{"encoder_arch": "res2net", "dataset": "dead-leaves pictures: piles of overlapping shapes", "image_size": 64, "encoder_norm": "batchnorm", "encoder_activation": "relu", "encoder_stem": "single", "encoder_widths": [128, 192, 288], "decoder_bias": "all", "decoder_inner_norm": false, "decoder_positions": "sincos", "beta1": 0.9, "eps": 1e-08, "one_sided": false, "epochs": 4.6, "weight_decay": 0.4}
Rows from block 5 of the image encoder of a small image captioner, named by matrix and row number. Each number is 128 + 32 x the weight over its row's rms, rounded and kept within 0 to 255. All counts start at 0. Numbers have three digits each.
After each channel's rows are labels from the 100 images, of 14976, where the channel reaches its highest value: "top examples" is what is common among them. Only what is clearly more common there than usual is listed. The data: dead-leaves pictures: piles of overlapping shapes.
# c30: last pointwise conv (encoder.blocks.5.c3.0.weight, 192x192x1x1), inputs 0-95

c30.161:127121108131130103097150205194190109144125117174058073165123121123151101098110154120153126081141082132173124111139098073155124151063125180123104146109087161112100121075067055129144095129123129160170125108136158145138172181116098123163181195092127194150122113094101048129103134165184190177
top examples: vivid

c30.40:127168111122171128078090107112125127178148107160124158161155151134150109152125140094148100171097154126136130131139090093129135103113142106189099110123171128186175117119099158115114112086108139116094096139044087158046114126169142064096116154084116073140154127116126092174120104114081144087
top examples: mixed sizes

c30.29:150144125123130064083122144165078119156090123133132084113156119102141144146155204107127107109162125106107128109130114164132096128128133171132140151077044163113154147134098143157184119128112094138177100108138073111110114136126160067140132190074089118089133116118085122189142144132122118146
top examples: circle

c30.141:142118153131083125123143101099198104089137138149134134134089105148126107089133081199086118174134141136084103121087141066138088157136128099124171176223167134135100117129127152114129081101214117092095118108112076187095131130149119128144111072182122068085127115133145130071098086111134109138
top examples: large pieces

c30.30:081138109103135087070173138086102130150132159079127129113147138153114105138103097144174136127147094124123136156112140160154113125151112158110113145133143164140069090132137078087111121131153108082070110155162114161102163082095085080080172136135091070134151136139132128182187133160132121226
top examples: circle; vivid

c30.44:131134133167162058144193114159141148113115126150117155125135080150157154089148149077173144168142122148127116143155126077082142112115208144136081131155113132123159127095101110159131144140131112190077144145153063158151130135151174107182140143178109188133118119055227172118098118120197082150
top examples: vivid; circle

c30.77:147113174100121094119107107187148097110100111049072106117124117081194096111067083163118110197105095138153124151153112163113130152163133118136067101063161113086099119164134113133155187101091125199121099138143139092133120140091130121159130168094089096110117095130220134113114130144084141124
top examples: vivid

c30.88:102148097122086147129113171126077115115121138181128122145125101140148134166119135119150118093082151091110172158120138134110191122079088114075190112099122176145169141101171150054143102097122141162079194127129111145127137048128106126125172156118174088117119109206143110119107082162145172062
top examples: mixed sizes; ring; vivid

c30.61:162161150131140111147162133123108140155116152135148104149128095130166139145179112180169142130104118120133110139142130114133143096157172127157141081126161076106074123067113137139111178136125095091081122143135137129176124107140085125168177159080120170092147089177173121106120109123163116105
top examples: vivid; ring

c30.36:110110172163126091120123109073081102148188078136077125107126110144119149138174124132094126166120106133121124107113168159103130139166138134196163171111139102147113131150101167120194100112150121132117132127157117145127124109131167092135161157145169169150144108054086149092149120091097141182
top examples: vivid

c30.143:160170124070130110115120128073124135110102201101111108077102143140148198190145092159115100121177127113114186104118115091132136133122147140143110197129070196138139114129136204158061197162090149189141140169159156116109083099114127127126120081163108115072120089145121129139148126158114130198
top examples: circle

c30.160:173151214110124128083159133110054137127177160082132062087125126117161124067155162091082076161136128150127156190110140126062167092137189149142106110143123185131129144133124121061106083100134096124093162131173132194108123133114098155184157131139142097106128124151139158148098111090121140152
top examples: circle

c30.91:158120151105171105173067130101112164107113196114156106104140135144154174106166141161130131066131129104136119167102096128152134113138111116099134150096123149120078127108189105170128089192135123114054130093128075143106097110107092118059152129121140155156144132075104076156104136111104173146
top examples: large pieces

c30.32:098089174147166130157077138134144140163139093110089091090094107145177104146178128111098142119125148108087154172103161097100077124181082143161144107135101141120132125089074124088155133108141134154070096077102158128078151134185125103138185124165112164119138123146125188106060129130133184092
top examples: large pieces; circle

c30.76:155138155114142125178144117114100098157097131168081128061155156122061140127130154187098141123159137124139094141122181124132142104142154119151126110087177099073149095172144114148061148156115126162141107163113120105165138068107098151100049128144149169118131115165169093144148143080077105098
top examples: vivid

c30.69:104125131103079150091122152113092140109150135181123121167129155145146143103123166117142120074116114141155197141106150103167115122143133088135099164178118109134145117097169160100108068111116144146144158139183102180082109148145110135108149160120165199183173102073103180149098108135118172173
top examples: vivid

c30.163:129161142184195095112158085124165145155112105145158143176129142134118073136060123182161095162157111141112100135128144133055129083129098090175168108155170185122088157139113212140137152080138060112139121152135080144098133132061095151101171130116152161093151150174136184147106149085141084077
top examples: vivid

c30.134:102111128116111162144139145122126084152088142119129084075184114099110120125143126128106116100170092144159181086162101094079084114120087150170169129079209114118155119103118137191121113122156088119131129126094127090140147142072137136119128164073120167145124110159116054117098095144134097071
top examples: vivid

c30.84:171127169130145099149136085103151134176095124078183166145115148165116152169103106162115130126124088113127078095114111123151158132070099111144142119164134080091082167109137151208167024139115139082104180069205146116128162165144134165111113150156130133132176144144118150122103089157170137123
top examples: vivid

c30.72:118133122104097167069126118092133129090185108041138143140170133154130127087111001155124120139101139161126107065074159074134159145147150120120164144095145158235090128129142091148112111106182082158110110112088169116110148129086141122119121101150088132099124148135157107139200105089127186131
top examples: vivid

c30.133:078149060106095117136112139104159106095071088097051154140113112082139135068135132167109136167124128163148167154126107131136127131130111123114167133097148187155061044086053094114142105159133123091119060092209154064142181087114092165121104160123090175100127096115138132148122107121179149152
top examples: circle

c30.33:128146108081083118163141140146146102103122110129105137073145103096141120152152110161133146128153113129134120152176126131137119146126103110152152146150126100137077131095131102080112162112163142131112142180137108167194134131099132108172145171118126140128154081195167149213173157095089169147
top examples: circle

c30.2:132125088141111095101164107131120155085092139139092085129163129171141109076158130103208127122195208099153153162116158128144107113137190151106098111120103136131104118191125157132138099158180168136111109116177171113091126146135190044137085108121122129119131085144153084115130079154030116183
top examples: vivid; ring

c30.73:177120126141101085136073125109079140118083129144125086144110094248138099140167097119129081101163116137143103117129152120123116124093096125151103125105134117132076090170129175099126078130137169132120061134173146128116180150186126146110132148117125037180101132118121104140113073207093199110
top examples: large pieces; vivid

c30.86:094119122146116131137126169109143114143123129123129122097149145117130141094088100093136119093140148099120170127107153133104097126107161123163116109117091075105096193123102090092106189143102082134100123052206141165166121142132171087131140115153128147209110105082144128240080084170142177170
top examples: circle

c30.157:105104116140148118087108155111111114110102108119107133099128140119106135156124167127091148100129126142162095089155136083156136095100127131157129135108088131130139158097105089149146079099117095110154085146123153112112119076090181134128102147177207085050120093177140051093174114146159130187
top examples: vivid

c30.52:087082131136110125162118107126128133095149142129122112104105091166185126154141143164191150167141137095164097099123152114132101059186123120157117158126163134135186127133142207165053100129084123145148099120169116102143071109087181143123128170115101182099094110097197150130110118171178181092
top examples: vivid

c30.11:108095123126035139141095117151145147084217118100156132137097160102190130142127136131131107082129063128139132162126113151109167127120127125128129114140145134134084056140143101091108147124122128153210120122132186034161115099111118093092142107133148165172120119128181078126074150087232140134
top examples: vivid

c30.89:144120136116117124115128158145072128134130175102125149119112134112107128140124155183122148083195136102126125144090151127129111150123105145111128146132128156130107096130107113143065155066185122106143159178085124109097166151147118174134178129202108108156128186129125081121131123101082139132
top examples: large pieces; vivid

c30.138:092121082143158107092133112160152227121147124138134117054101165107149176127070102159131163170097151031075107116158135091110124115078143160149101094102138128117110121100135123132120078160115139127110180122164171123098108084120158140155122043122066125125182140094106204150119107156121151127
top examples: vivid

c30.97:088149141141079136099166137128140153071120135123151145142106108149151139131115133158138088074149119108140134087208144099125112143125135150147162135160131079086101134115116106131167098144139051127106080119110107114111137153122141127149128111166110136068132149130101122172114123140123139113
top examples: large pieces; vivid

c30.148:129149125097093116201140126082114148090087139141132090102131134116192121133054126161126115134088226126114092140072150140097184097117113139105102149115128146094145097116115143097142081149114128137140168170166163119073122111193131111167114145141123211104184127124107139168151146174122149137
top examples: circle